Rows from block 9 of the image encoder, named by matrix and row number. Rows with one number belong to one channel. Each number is 128 + 32 x the weight over its row's rms, rounded and kept within 0 to 255. All counts start at 0. After the name is the row's rms in percent of the matrix's.
# convs0: expand pointwise conv (encoder.blocks.9.convs.0.weight, 480x120x1x1), inputs 0-119
# convs1: depthwise 3x3 conv (encoder.blocks.9.convs.1.weight, 480x1x3x3, trained with AdamW), a 3x3 kernel
# convs2: project pointwise conv (encoder.blocks.9.convs.2.weight, 120x480x1x1, transposed), outputs 0-119
convs0.352 104 [116  42 122 122 149 133 157 147 161 182 117 145 112 116 135 143 128 151 145 152 108 135 166 151 184 201 112  66  91  86  96 135  57 116 154 124 192 119 130  84 142 142 199 130 104 155 108 134 130 152 131  73 118 148 201 193 126  89  89  93 165  70 125 133 145 110 124  98 129 129 141 185 151  89 125 119 151 115  96 106 112 131 160 109 151 116 135 123  60 135  80 119 119  97 182 130 141 111 131  79 140 119 124 181  75  64 117 128 133 112 174 122 124  75 163 135 173 139  86 135]
convs1.352 092 [116 160 146 109  58  93 133 158 143]
convs2.352 075 [ 82 166 117 175 111 146  70 149 162 101 159 182 140 181 137 151  78  84 175  91 139 137 121 134 152 110 122 158 153 177 115 185 147  34 175 134 132  90 149 112 167 142 119 102 157 126  84 135 170 127  70 138 142 107 203 159 145 159 143 150 100 156 169 179 118 128 164  69 198 115 157  97 133 170  69 163 114 138 138 184 114 158  67 128 150 115 143 152 130 102 100 151 114 111 119 113 134 142 142 146 108 130  66 129 135 140 168  65 104 103 137 115 159 137 134 140  79 119 149 129]
convs0.353 098 [ 82 164 102 135 108  63 161 125 151 162 110  88 104 116 126 119 153  81 148 117 110  65 119 127 149 130 149 130 149 111  99  78  92 111 144 147 119  93 121 129 167  89  58 143 100 136 141 131 129 115 135  92 176 138 224 152 144 160 165  42 133 147 119  89 164 107 123 151 165 160  97 132 113 146 111  97  98 126 163 132  70 156 160 133 135 113 133  98  29 105 179 127 153 166 157 166 146 163  77 115  97 159 126 134 131 110 151 139 152  66 186 140 106 116  69 135 113 115 118 190]
convs1.353 090 [107 136 140 146 172 167 118 182 170]
convs2.353 121 [126  80 132 127 158  65 175 100 132 129  68 150 112 124 111 120 149  89 177  91  74 178 120 168  95 101  59 102 116 106  82 174 176 115 188  65 182  96 109 108 125 134 130  72 102  65 110 139 144 133 119 116 146 159 182 122 135 117 120 156 110 109 157 102 102 150 149  82 141 162 181 157 126 111 128 153 167 158 118 131 141 129 161  97 110 135 108 151 153 166  82 136  70 154 106 144 206 106 120 105 150 160 191 117 149 107 164 128 163 122 130 157 140  92  86 171  92  83 137  84]
convs0.354 102 [144 150 113 114 115 107 133 125 100 143 123  99 138  76 120  66 131 144  70 105 134 151 131 153 190  74 118 149 176 129 137 186 165 122 144 110  72  90 172  79 123  76  79 111 111 115 119 126  80 111 105 161 111 135 144  91  93 149  73  93 184   2 116 107  93 103 123  94 114  99 147  58 109 177 120 128 123 129 101 121 116 101 145  96 106 120 153 130 137 111  96 164 113 135 118 171 108 195 178 109 173 103 176 109 132 124 113 172 127 147 143 132 123 123 134  96  79  68  94 125]
convs1.354 098 [ 64 126 173 150 146 116 142 129  84]
convs2.354 080 [119 112  95  77 150  71 116 169 126  85 131 131 155 105  90 156 163 138  97 187 123 105 136 170 134 130 106 135  81 161 104 170 179 109 152  49 162 110 127 128 140 121 106 166 184 116 156 118  94  59 147 109  90 147  96 137 153 120 156 128 207 117 117 106 163  90 139 100  83 105 156 137 101  89 106 176 124  96 131 175 154  82 185 133 111 181  68  97  88 123 121 118 110 117 118  96  72 102 106 129 193 100 169 113  86 133 206 104 156 133 122 142 163 100 111 158 110 122 106 150]
convs0.355 093 [108 128 148 109 117 125 178 139  76  66  86 128  91 154 138  93 103 137 150 151 121 135  79 139 132 111 119 196  53 137 127 156  98 142 130 193 176 104 116 104 177 149 139 162 149 183 131  90  99  99 120 189 143  76  52 123 121 176 119 161  96 111 140 144 106 124 128 176 184 139 101 107 134 116 156 142  93 102 126  77 108 149 126  83 148 137 105 148  82 185 105 133 144  77 151 151 125 106 111  28 100 122 117 115 109 141  94 137  62 159 166 106 143 155 119 153 148 159  80 159]
convs1.355 084 [112  98 158 171  86  86 159 142 103]
convs2.355 098 [125 145 135 145 136 123 107 114 120 127  85  97  84 173 151  98  99 138 149  62 152 102 114  69 139 146 106 139 138 161  76 117  97  89 131  77 152 107 146  99 164  64  74  56 143 155  77 113 158 112 110 108  93 154  97  99 147 156 237 104 139 146 166  79  94  98 131 164 149 130 163 140 165  56 105 114 181 100 131 136 109 148 150 115 158 222 157 135 117 149 135 168 124 154 137 102 109  97  97 130 166 127 104  94 121 163 185 124  93 150 150 109 140 145 131 129 133  61 114 124]
convs0.357 097 [ 60  73 185 148 112 150  62 125 199 168 117 170  92 118 137 111 164 146  95 174 176 181 138 135  56 152 118  84  84 125  93 126 135 143  91 149 103 138  91 116 100 152 167 102 139  46 125  98 160 133  90 116 152 115 107 103  76 135 128  89  77  83 153 154 118 145 143 192 136 190 138 136  80 150 128  98 164 158 107  75 128 161 133 127 115 148 143 126 150 126 141 137 108 155 175  99 135 125 127 148 131 146 138 135 127 168 166 128 133 130 108 160  62 199 124 157 138 140 174 174]
convs1.357 105 [133 126  86 156 153  66 141 124  83]
convs2.357 108 [ 51 145  80 111 131 169 137 129 198 121 130 156 105 133 171 135 137 164  80 123 129  79  81 122 215 122 157 109  88 120 114 168 130 139  84 124  90 139 140 150 114  96  89 111 116 170 134 136 166 152 114 137 124 119 117 148 137 157 121 143  54 114 131 135 134 216 171 136 138 152 114 143 161 112 131 184 146 120 103 146  84 106  95  49 108  59  84 128 141 105 151 136 149 218 169  88 127 162 138  96 121 115 102 158 155 129 108 123  77 155  92 138 138 132  75 133  89 103 165  95]
convs0.358 098 [114 114  88 114 142 154  96 113 143 131 148 143 168 115 141 101 112 170 120  78 136 135 132 141 157  72 146 163 164 162 154  97 121 164  94  64 148  76 133 158 125 154 175 150 102 158 120  88 111 105 102 170 112 127 117 139  58 137  74 148 143 122 138 204  71 111 175 100  81 103 120 145 135  81 153 132 116  97  97 155 136 167 164  80  99 161 133 166  66 143  35 147 131 141 212 118 117 152 112 113 160 167 115  82 165 138 115 146 151 156 163 182 151 121 108 112 105 139 189  89]
convs1.358 102 [ 83  79 102  90 123 153 130 163 155]
convs2.358 104 [182 151 149  49  89  82 116 111 101 127 114 165 118 127 129 110 149 110 161 112  91 122 120 107 126 117 131 102 173  73 131 180  96  70 113 105 105 148 170 148  48 117 135 119 146  93 112 123 127  96 152 138 150 167 111 161 145 106  50 182 103 138 142 122 111 157 167 148  99 126  95 110 124 182 140 163  89 123  95 160  94 200  84 128 157 171 209 169  99  90 128 138 122 104 145  42 127  82 133  60 140 117 132  94 117 107 124 178 107 140  95 113 100 114 120  89 106 138 102 153]
convs0.359 112 [125 124 141 141 110 121 152 107 144 115 159 150  92 108 139 149 167  99  92 131 122 107 164 141 175 107 168 157 119 165  69 138 173 100 107 113  71 107 165 146 153 198 141 189 174 145 132 208  64 143 108 140 117 103 145 117 162 129 167 125 181  78 132 113 178  87 142 177 146 205 123 146 127 155  96 127 112  90  79 120 120 178 120 175  99 128 137 139 110  95  90 130 162 154 173  99 163  77 151 153 148 128  80  80 144 132 152 119 157 114  60 131 174 153 176 136 101 113  92 184]
convs1.359 101 [148 147 102 123  68  74 124 137 161]
convs2.359 045 [191 118 182 191  94 126  59 170 123 163 139 130 153 130 135 175 112 106 122 124 127 134 147  66  90 114 139 163 152 120 162  74 106  99 158 150 123 163 109 179 118 108 108 118 147 103 116 163 194 156 139 102 153  85 168 156  68 107 117 117 121 137 163  90  79 165 119 188  86 176 119 153 110 149 152  78 119 104 100 118 131 123 135 154  98 164 108 112  64 185 122 156 195  88 115  74 135 113  72 147 139 156 101  62 185 125 144 103 110 163 127 146 111 135 138  92 140 166 127 166]
convs0.360 093 [164 102 126 177  93 160 142  94  82 128 143  82 147  85 115 125 120 121 138 191 103 108 120 105 171 213 114 126  80 152 149 143 140 202 230  97 101 175 134 138 137  87 110 123  76 147 119  95 124 123 136 133  96  96 147 123 150 116 117 172  79  99 163 148 213 146 119 146 108 159 110 107 133 131 120 118 168 188 118 208  81  89 143  83 150 159 147 119  73  71 125 142 157  98 117 115 131 167  89  97 130 117 150  87  99 148 142 118 108  96 118 162 101 117 149  93 112 145 154 123]
convs1.360 099 [127 144 130 150  45 149 157 137 118]
convs2.360 092 [154 141  37 146  90 136 102 143  92 166  42  97 152 110  90  64  71 154 124 114 105 149 102  94 178 151 151  91 109 108 139  91 140 124 129 145 125 198  70 106 143 169  89  91 168 210 114 132  79 125  95  90 158 112 132 151 115 122 105 158 139 109 180  53 115 141 126 148 132 150 122 116 121 113  96 119 182 156 101 134 140 126 144 106 126 121 120 108 106 121 142 138 189 106 118 199 200 166 115 126 136 120 167 135 168 152  93 173 112 112 125 128 110 171 138 157 132  82 159 142]
convs0.361 098 [137  73 146 116 162 101 139 152 113  47 109  73 148 154 101 218 144 125 166 107 122 106 132 126  82 153  97 117 109 109 127 188  97 144 129 112 189  85 120 120  66 166 124 108 145 107 158 123 118 133 100 112  70 163 102 118 149 166 160 157 164 124 148 124  93  99 104 116 136 146 171 114 128 122  89 117 141 144 119 132 195 130 133 119 153  62 128  98 150 101  71 112 155  91  98 149  75 133 128 122 102 173  96 151 135 141 233 152 157  92  74 197  97 138 129 125 123  77 155 117]
convs1.361 107 [ 95 155 103 127  71  86 133 164 148]
convs2.361 057 [120 165 153 100 107 173 101 180 135 123 180 184 206 122 169 150  32 128 144 130 104 113  88  82 156 120 111 129 137 141 149 140 115 145 140 153 117 122 132 125  81 105 143 171 165 139 128 131 202 126 154 169 169  92 151 121  86 105 130 132 135 141 153 128  96 178 145  93 156 112  46 122 130 113 110 123  57 115  97 120 134 127 120 115 131 112 114 105 169 162 139 106 145 144 115 140  97  54 109  99 107 131  58 183 136 126 111 169 136 147 168 179 160  81  75 109  98 166 183  83]
convs0.363 091 [107 125 138 100 176 137 160  95 146 104 136  40 124  49  83 139 197 140 179 181  37 135 172 164 138 136 118  93 206 109 128 131 127 190 137 105 111 132 112 114 126 115 119 123 141 140 154 128  98 107 118 128 134 140 143 222 179 140 150 115 137 149 126 130 199 133 142 158 160 125 136 124 188 143  82 163 145 118 143 191 127  83 176 108 164  75  88 122 128 124 165 131 148 171 160 149 111 143 135 109 115 193 175 117 124  98 145 128  86 105 143 137 106 147 130 158 111 105 131 107]
convs1.363 122 [117 147 121 144 205 168 129 157 136]
convs2.363 149 [121  45 159 127 117 130 150  99 112 113 100 163 151 162 125 155 148 194 123 121 110 127 120  78 106 186 122 214 149  90 196 210 113  93 132 132 112 114 160  88 139  96 138 158 128  90 147  91 116 138 117 121  98 171 131 147 114 108 102 136  88 106 119 162 127  91 152 228 108 119 121 133 126  46 151 110 146 166 156  98  92  87 118 119 184 135 128 160  92 174 130 102 107 180 125  96 122 133 129 112 116 168 144 122 157 125  93 150 139  72 122 119 197  81 150  90 117 169 148 132]
convs0.364 099 [134  68 167 128 145 125 171  91 106  94 157 101 181 103 120 113 126 176 184 146 123 126 119 129  73  53 139 152 131 109 133 110 125 173 117 135  79 161 100 143 108 101 140 172 148 108 111 128 152  74 149 141  80 123 152  99 107 117  99 100  77 142 174 146  86 199  94 137 144 122 136 153 150  34 165  97 187 119 154  97 151 126 102 105 127  90 154  88  98 179  79 135 118 146 136 126 152 110  51  98 122 126 125 108 106  93 104  95 142 113  98 152 122 108  67 145 126 132 221 145]
convs1.364 095 [122 162 122  69 138 168 127  75 124]
convs2.364 099 [110  54 125 107 106 146 181 143 122 124 122 143 114 137 170 163 162 141  87  85 141 152 100 177 146 109 149  98 229 126 134 138 176 102 134 105 118  82 136 164 195 121  56 155 173 138 116 118 132 165  51 148  85 155  77 164 152 136 162 128 192 133 130 113 107 107 173 123 136  73 121 177 139 194 139 161 121 126 128 126 109 115 178 162 124 130 128  69  90 149 128 143 121 136 168 104  98  89 117 115 185  61 135 130 143 133 136 174 143 177 150  90 110 146 124 141  96 144  85 128]
convs0.365 100 [175 166 187 140 131  88 144  89 109  77 135 147 169 101 138 131 118 111 125 163 133 167  77 143 144 125 116 152 121 129 113 145 160 182  84  90 102 117 106 108  99 104  39 126  83 121 181 142 111 106 100 166 103 117 136 110 117 141 111  87 135 142 135 122 134 128 111 146  57 161  92 121 136 154 111 156  97 101  53 114 208 158 240 161 123 141  85 163 101 130 121 123 159 125 124 143 118 158 117 138 131 147  70 101 183  94 120 141  93  98 102 126  78 136 113 155  98 187 156 183]
convs1.365 098 [100  84  93  89 102  86 112 103 111]
convs2.365 102 [103 139 116 145  92 154 102 157 152 151 192 149  74 139 149  83 107  88 129 137 107 110 136 155  95 119 104 157  74 117  77 144 103 167  91 212 131 192 148  98 170 114  88  96 117  86  64 133 131 115 148 152 164 137 151 109 123 143 144  90 163 123 172 158 113 132 145 162 105 140 171  93 104 102  73 125 133 119  31  91 166 139 107 156 118 132  83 132 170 182 123 118 216 141 115 102 132 108  99 126  90 135  46 186 101 129 121 150 126 133 128 131 125  73 160 112 129 102 120 115]
convs0.366 099 [112 161  76 122 143 166 177 142 132 105 177 122  96  87 119  90 155 106 149 180 147  95 133 127 117 163 137 132  53 196 141 120 176 151 130 144 123 142 150 131  93 130 139 130 120 131 143 146  87 108 129 104  67 151 183 122  79 105 120 156  81 147 124  97 102  97 138 149 147  90 153 124 116 154 140 156 130 132 154 143 117 185  84 164 120 155 100 133 164 109  86 121 122  55 131 212 145 123 134 155 138  74  58 106 199 169 152 160 167  54 111 146 123 156 111  54 120 137 173  97]
convs1.366 090 [144 146 122  83  69 162 139 150  92]
convs2.366 079 [143  55 123 118 110 138 137 119 191  87 126 129 133 167 143  80 144 130 136 144 181 124  52 123 153 131 120 151 170 154  86 176 120  90 128 135 197  50  99 134  83 141 101 113  95 126 168 180 169 151 132 212 156 154  95 140  82 130  86 126 121 181 155 122 155 109 141 132 175 124 120  92 121 152 134 123 161 135  83 175 155 116 116  95 119  77 146 176  69  82 116 129 131 125 142 155 164  51  76 150 126 162  77 139 150  82 102 135 153 141  97  78 116 147 127 135 135 158 131 113]
convs0.367 097 [121 105 128 144 167  78 142  94 160 134 126 161  99 109  94 174 141  90 134  96 163 159 103 141  84 185  85  68 108 138 143  63 132 102 122 150 148 105 107 111  96 120  75 179 162 161  97 157 117  91 121 106  73 149 164 162 146 131 164 140 154 130 133 139 170  85 121 167 170 164 138 137 203  99 123 151  98 183  70 142 151 103 113 198 105 162 167 105 194 137  87  94 126  99 151 113 130  89  89  88 104  66 121 127  88 127  89 139 107 144 157 132 171 168 147 144 117 125  74  84]
convs1.367 099 [165 110 107 147  64 156  92 147 138]
convs2.367 085 [ 90 138 132 144 145 143 112 135 147 111 122  99 134 157 120 128 132 156 127 108 136  95  82 132  77  84 169 121  82  93  94 141  75  80  70  84 155 118  87  93 115 174 157 110 117 169 104  60 156 137 137 122 119 114 155 111 122 106 120 127 167  79 134 121 109 149 208 151 108 109  51  92 110 115 124 146 194  71 105  99 120 133 130 130  89 137  93 125 104 112 115  91 177 131 101 139 126 114 130  94 148 120 154 133 129 170 141 107 159  87 143 102  96 170 220 169 197  31 158 121]
convs0.368 098 [181 136 178 187 123 103 141 107 133 129 123 106 175  91  77  87 114 109 134  92 108 123 129 155  94 151 172 130 106 120 165  97  51 168 143 101  76 161 129 110 155 175 151 109 142 112 184 115 148  95 109 104 131  91 147 127  84  85 155 107 100  92 112 128  74 109 111  67 120 179 110 146 111 118 135 208  78 118 116 129 156 107 193  97 122 121  78 134 114 140 144  93 139  86 108 123 132 113 104 190 159 120  77 178 115 111 115 141  23 151  96  82 152 110 137 126 112 137 149 170]
convs1.368 086 [100  74 109 152 142  91 121 180 141]
convs2.368 117 [154 136 123 122 131  84  91  79  92 163 156 113 185 134 118  59 130 157 142  82  81  94 110 125 179 106 178 121 116 163 129 135 120 104  93  78 134 109 154 198  86  99 112 175 201 146 127  87 141 199  93 155 162 136 195 146 110 111 112 194 127 128 139 136 106 118 111 134 110  96  91 122 142 148 151 127 134 188 155 175 134 110 144 137 176 180 196 154 168 173 116 170  89 109 163 137 112 105 104 155 164 128 119  76 118 133 101  80  73 113  97 117 104 157 143 142  74 127 115 124]
convs0.369 102 [ 92 158 147 171 103 105 107 124 137 115 107  79  55 103 131  96 108 208 120  74 135 162 119 107 122 167  99  99 149  85 118  92 128 109 177 157  99 166 153 107 158 164 154 151 105  85 145 124 149 132 178 146 143 116 143 117 106 141  96 173 181 152 228 118 171 152 105 103 161 162 153 133 112 121 146 151  99 122 208 132 151  89 164 182 127 102 128 152 160 125  98 101 163 110 161 162 170 102 142 149 150 116 104 132 112 117 133 103 162  92 159 101 152  91 117 172 135 122 230 168]
convs1.369 097 [133 130 108 149 175 150  93  64 111]
convs2.369 111 [ 84 118 127  98  80  83 155 175  97 113 106 100 109 146  94 114 124 100 107 148 159 138 121 100  56 160 100 192 179 114 141 113 109 155 168 153 152 151 119  51 121 131 125 157 126 114 100 117 199 132 148 155 171 162 145 115  71 128 166 188 119 163 143 110 205 149  97 111 156 131 125 128 106 109 116 160 150 145  81 230 126 161 133 119 157 117 143 109 102 103 176 174 206 106 134 135 137 150 168  81 152 120 109 145 113 153  95 179 142 182  94 111 125 134  82 157 147 109 110 134]
convs0.370 105 [ 70 117 139 109 166 131 106 129 133  65 102  60 106 130 114 162 161 127 105 186 193 132 196 109 118 131  50 133  85 165 191 148 126 183  87 169 146 142 126 113 178 100 123 116 150 127 182 162 142 134 156 155 140 153 147 167 116  71  88 142  60  66 191 104 137 111 149 204 131  98 156  91 166 125 137 119 107 124 117 140 129 149 176 138 135 174  67 125 131 172  90 109 142 126 110  72 150 141 138 134 153 104 107 158 130 161 137 115 149 159 131  88 169 107 114 131 116 154 138 163]
convs1.370 099 [125 155 135 136 192 173 126 173 144]
convs2.370 151 [147 113 118 182 116 113 105 108 120 182 125 165 171 193 123  73 175 210 127 128  79 139  97  71  74 110 138 137 122 118 167  98  83 149 162 114  78 121 139  97 142  92 146  95 127  85 118 142 127  91  99 202 183  79 168 116 145 135 134 117 177 106  97 101 100 121 108 167  79 161  92  81 148 128 150 139 111  99 212 150 119 137  99 104 145 161  92 114  84  97 171 115 102 130 113 125 133 135  89 118 111 133 144 114 101 199  85  99 165 153  82 170 164 118 143 108 162 116 155 129]
convs0.372 101 [137 131 154  71 115  92 123 150 120 118  87 127 145 158 145 181  91 128  79  80 120 160 159 134  97 107 172 134  79 129 144 141 196 143 168 113 131 139 134 116 120 141 179 149 154 138 159  98 150 102 121 154 160  89 153 170 101 215 133 144 117 133 108  30 105 141  66  81 113  74 210 137  90 125 159 124  99 148 149 155 155  92 132 188 140 174 181 135 112 123 102 104 151 130 129 157 189 123 150  89 137  72  94 165 140 184 140 132  87  88 137 138 126 157  99 116 165 120  99 108]
convs1.372 102 [ 96 134 119  82 165 166 145 126  75]
convs2.372 097 [136 148  79 178 185  95 126 110 118 135 146 135  90 136 142 132 101 140  97 134 125 142 144  36 107 150 130 151  99 141 146 206 118 169 136  89 131 152  60  96 131  52 181 154 118 119 171  69 144 119  98 101  70  79 122 135 117 134 158 159  94  83 102  47 146 125 128 118 132 151 101 159 101  81 127 137 181 124 102 154 137 134 130  65 124  72 144 119  93 141 102 142 111 119  86  70 145 176 125 129 182  77 146 142 153 122 139 131  84 172 153 133  94 134 104 133  61 149 104 132]
convs0.373 097 [178 136 117 107 101 152 124 105 192  93 172 147 145 111 122  96  97 156 177 108 116 190 102 149 121 111 113 136 168  91 140 144 117 105 129 201 137 189 107  97 134 121 124 192 179 158  91 128 139 175 133  87 155 138 134 134  90 156 174  92  96 143 136 140 126 102 133  95  81 129 117 137 140 168  77  90 110 118 121 158 147  72 143 145 111 129 179 175 175 129 119 147 106 128 102  90 130  93 109  92 107  93 152 128   4 120  98 174 105 147 139 132 160 178 185 102  95 174  96 156]
convs1.373 094 [102 127 105 141 170 159 105 114  62]
convs2.373 086 [162 114 135 133 135 167 107 153 120 131 121 111 131 162  64 137  77 129 165 111 197  72 112 125  98 145 123  88  88 184 160 155  80 144  86 162  90 101 142 145 133 113 136 104 122 148 139 163 168 110 142 163 161 176 184 111  57  84 181 154 154 133 123  63  82  69 146 159 166 142 116 117  88 119 167 119  90 111  86 146 127 139 119  96  98 171 129 159 139 135 138 111 106 119  82 193 119 130 163 131 160 145 180 104 110  87 168 114 118 146  81 135  51 156 169 101  71 121  89 141]
convs0.374 111 [105 136 150 151 167 135 115  61  65 167 105 129 114 152 121 158  80 136 120 125 125  69 130 147 125 134 144 162 107 134 111 138 173 135 134 147  68 146 169 145 104 101  86  90 131 130 111 118 111 134  82 143 127 178  36 114 153 182 137  83  92 153 144 132 152 158 119 167 112 134 109 182  92 114 185 131 159 133 150 154 170  57 138 158 103 149 156  97 116 189 114 116  91 118  54  50 193 166 164 160 150 145 106 146 114 106 126 169  89  91 167 170 139 131 130 117 139  84 155  94]
convs1.374 100 [149  60 137  94 164  95 117 143 138]
convs2.374 050 [107 173 153 119 158  89  77 145 124 111 185 126 132 155 142 107 146 153 170 127 103 156  98 157  98 103 143 109 105 136  75 123 110  97 141 127 186 198  92  95 156 122 135 149 136  78 143 132 150 124 171 154 122 122 176 153  65  93 152 136  99  63 133 126 144 117 107 129 143 171 151 121  60 133  67 118 133 106  98 113 169 153 207  69 174 150 107  99 133 120  71 146 134 207 146 108 120  86 111 142 130 122 140  92 137 113 125 125 150 173  41  79  78 150 145  96 107 104 111  79]
convs0.376 094 [102 139 156 173 132 130 102 141 173 210 145 109 160  81 137 162 152  64 129 156 121 144 123  90 130 122  97 103 141 140 182 107 158  87  79 128 146 115  94 135 119  72 155  51 104 108 109  83 162 103  83 161 180 122 178  57  73  93 143 123 126 110 142 117  71 162 129 165 113 173 138 169  79 142 108 155 189 180  78 125 133 137 161 140 139 146 113 126 144 129  76 130 144 111 163 153 148  99 116 169 174  96 125 137  94 167 186 102 153 140 126 135  76 134 134 130  96  89 158 170]
convs1.376 088 [138 164 138 164 180 161 140 168 158]
convs2.376 123 [145 145 133  99  76 158 170  74 130 152 144  97  93 118 120 108  93 112 155 169 151 119 102 140 133 124 133 170 139 104 195 169  81 172 124 193  97 125 137 148 111 155  88  97  73  81 120 117 140 183 135 121 110 153 136 114 136 180 119 140  61 137 131 147 157  63 166 171 141 165 117 137 148 108 162  72  98 134 104 111 147  56 158 121 126 128 119 156 134 178 122 131 136 149  77  87 150 169 110 198  39 116 155 112 146 107 155 141 106  34 165  87 119 140 121 107 145 157 114 131]
convs0.377 104 [124 146 134 184 141  68 128 110 169 138 119 108 200  86 168 154 187 117 125 138  59 154  88 121  74 126 138 122 153 161  95 134  99 126 138 126  70  84  89 158 133 142 110 188 184 167 129 107 178 121 161 162  83 145 121 158 176 105 147 161 111 196 165 104  97 112  72 132 162 123  84 129 149 102  98 141  93 124 110 119 177 154 123 130 121 177 171 132 120  25 130 153  92 143 113 103 160  84 159 182 139 144 116 107 147 126 106 131 111 161 150  90 128 168 128 135 138 166  95 166]
convs1.377 084 [101 147 143 150 141  60  86 143 154]
convs2.377 074 [120 114  83 102 141 150 162 162 126 147 161  99 129 209  82 102 113 133 129 147  91  81  97 153 147 203  84 132 178  80 160 129 102  84 146 120 148  89  94  98 147 123 100 170 117 131  91 124 131 107 120 175 113 155 164 114 136 151 105 160 205 126 132 104 128  70 153 147 118 127 106 118 135 152 135 126 117  91  90 107 203 137 134 104 128 149  99 147  40 104  93  92 136 126 112  89  79 156  90 100 112 170 158 118 164 143 190 143  93  75 180  70  99 114  92  74 117 104 144 113]
convs0.378 102 [118 122 144 126 137 110 186 133 134  90 191  97 167 127 157  96 188 129  88 165 140 112 219 170  74  76 186 127 108 202 134 135 159 173  93 178  94 114 117 195 137  82 162  89 132  93  94 110 158  75 106 172  92 115 137 101 144 169 136 134 144 120 157  70 112 122 112 165 112 149 113 212 103 102 128 115 129 122 130 129 125 121 128  93 114 135 164 129 101 139 168 120 105  95 145 141 176 182  93 115 116 127 148 130 104 164 107 106 136 164 107 147 121 121 146 147 144 151 220 106]
convs1.378 104 [103  96 109  99  93  79 100  89 109]
convs2.378 121 [ 87 168 166 170 125 124 121 122 107 155 152 159 117 166 160 110  71  85 170 209  68 145  92 122 184  82  83 134 131 138  98  60 105 108  72 121 151 165 112 145 130 135 134 148  97 128 199 157 126  88 179 190  89 113 143 123  97 135 127  90  49 116 164 137 119 128 129  91 115 114 169 109 136  55 106 107  66 105 160 150 116  94 127 158 140 123 114 100 139 206 117 117 162 144 143 137 124 140 102 136 149 188 152 173 101 156 123 142 103 128 151 145 107 104 154  89 144 101 175 108]
convs0.379 117 [112 213  81 146 114 125 151  78  65 131 155 101 105 125 113 163 113  91 133 137 147 111 155 131  81 123 103 127 122 130 174 123  77 121 127 124 163 126 141  99 119 205 137  82 136  91 132 108 151 116  99 166 159  76 119 160 169 122 102 147  63 104 200 149 156 102 183 110  81  81 119 122 136 134 181 107 153 183 146 131 102 172 150 102 127 145 161 134  93 111 142 132 106 138 121 120  94 192  86 149 122  95 183 176 122 155 148  98 109  97 105 160  50 170 124 169 119  74 174 151]
convs1.379 098 [163  93  63 101 124 136 152 105 102]
convs2.379 034 [133 158  75  89  83  80  80  86 133  75 152 117 170 118 141 190 101 116 166 157 117 143 146 172 133 132 150 126 116 188  80 137 158 169  97 130 130 104 167 113  72 136 178 107 106 183 140  82  96 129 167 154  62 107 165  94 108 143 108 159 122  78  47 144 160 122 147 117 117  81 162 125 122 170  82 186 125 116 153 152 147 108  80 142 147 129 118 144 166 130 201 105 132 133 157 137 134 153 125 158 172 113 122 125 114 167 173  84 122 167 161 104  57 165 150  88 126 102 145 122]
convs0.380 102 [ 68 143 198 130 154 191 143 189  79  82 164 158 151  85 136 125 131 168 196 143  59 139 147 141  83 106 171 147 134 121 163  79 149  77  94 136  76 132 116 146 121 156 173 162 129 155 113 171 117  97  99 131 140 154 163 119 130 117 150  97 130 103 111  90 176  64 131 100 170 135 100  95  76 183 106 102 100 104 128 173 134  78 133  64 133  99 136 143 132 132  99 124 152 120 181 123 105 100 131 149  80 127  73 139 173 125 180 160 158 128 154 162 150  99 163  91 143 141 135 140]
convs1.380 094 [164  60 145 108 126 155 126 142  86]
convs2.380 062 [117 130 129 169  73 128 136 135 127 130 129  52 180 138 169  70 155 106  92  67 125 141 132 100 173  93 130  77 100 151 116 230 108 111 149 137 143 106 104 182 160 151 166  99 110 130 120  76 132  86 128 161 116 102 105 115  71 128 151 161 131 138 116 109 141 137 130 148 159  72 193  76 113 155 144 106 156 127 103 113 115 135 136  62  74 145 142 122 135 104 107 165 138 145 149 160 151 141 114 120 182 117 101 171 143 188 172 119  88 110  98  74 110 152 130 134  62 176 119 191]
convs0.381 103 [129 121 157 109 163 173 163  92 127 150 177  69 109 129 132 167  86  81 135 135 143 141 142 133 100 114 128 138 121  74 133 167  91 150 121 111 122 118 117 115  78 165 110 150 162 174 150  49 140 113 182 178 134 100  92 149 149  99 155 134 101 115 155 118 149  57 152 110 106  98  96 123  97 164 110 107 119  83  32 165  91 129  80  74 116  74 156 141 179 192 113 113  81  90 117  67  79  96 147 101 137 178 120  93  90 166 116 162 126 111 110 114 122 120 102  82  92 115 115 141]
convs1.381 092 [116 140  69 160 162 114  87 157 105]
convs2.381 054 [122  47  91 130 111  91  60 150 135  94 107 175 168 145 176 161 129  85 103 109 208  93 116 113 199 123 141 160 141  80 120  66 142  84  86 106 116  98 130 107 167  68  97 120 127 131 142 127  95 116 203 105 159 150 134 100  90 129 117 176 137 135 150  93 179 110 156 186  80 159 138 108  94  96 131 144 130 126  87 121 154 129 127 171 120 130 124 163 141  55 135 112  90 176  76 145  96 149 138 160 123 178 159 146 101 117  88 105 101 141 115 143 146 123 151 116 118 167 163 175]
convs0.382 100 [141  80 137 108 136 148 183 106 143 126 172 173 154 171  67 138 109 122 127 112 113 122 136 128 166  85  92 124 121  69 152 104 197 134 156 118 199  91  87 116 150 118 128 102 113 152 105 184 150  71 108 104 101 151 195 149 160 196 135 123 125 122 125 131 197 152 156 190 103 122 128 122 131 107 134 109 105  99  92 153 159 169  98 151  97 200 124 147 160 120 116 136  91 136  64  77 199 113 164 180  85 152 120 120 160 118 120 186 115 145  79 125 158 125 159 133 155 143 134 170]
convs1.382 106 [ 87 147 100  80 161 137  80 150 132]
convs2.382 082 [151 112  99 159 149 106 140 115  85 106 178 176 143  73 148 156  84 138 167 126 130 158  66  96 101 137 111 111 135 134  67 149 100  92 147 143 130  87 155  76 101 147 147 152 140 146 123  89 116 113 128 159 102 195  94 146  91  87 113 126 191 158 121  78 158 143 116 120  65 113 121 167 128  69 151 126  76 172 137 147 227 143 131 134 160  81 110 149 123 134 144 157 146 193 143  82 116  66 116 150 129 135 182  84 152 140  99 157 176 184  82 122 151 126 118 133 130 102  81 145]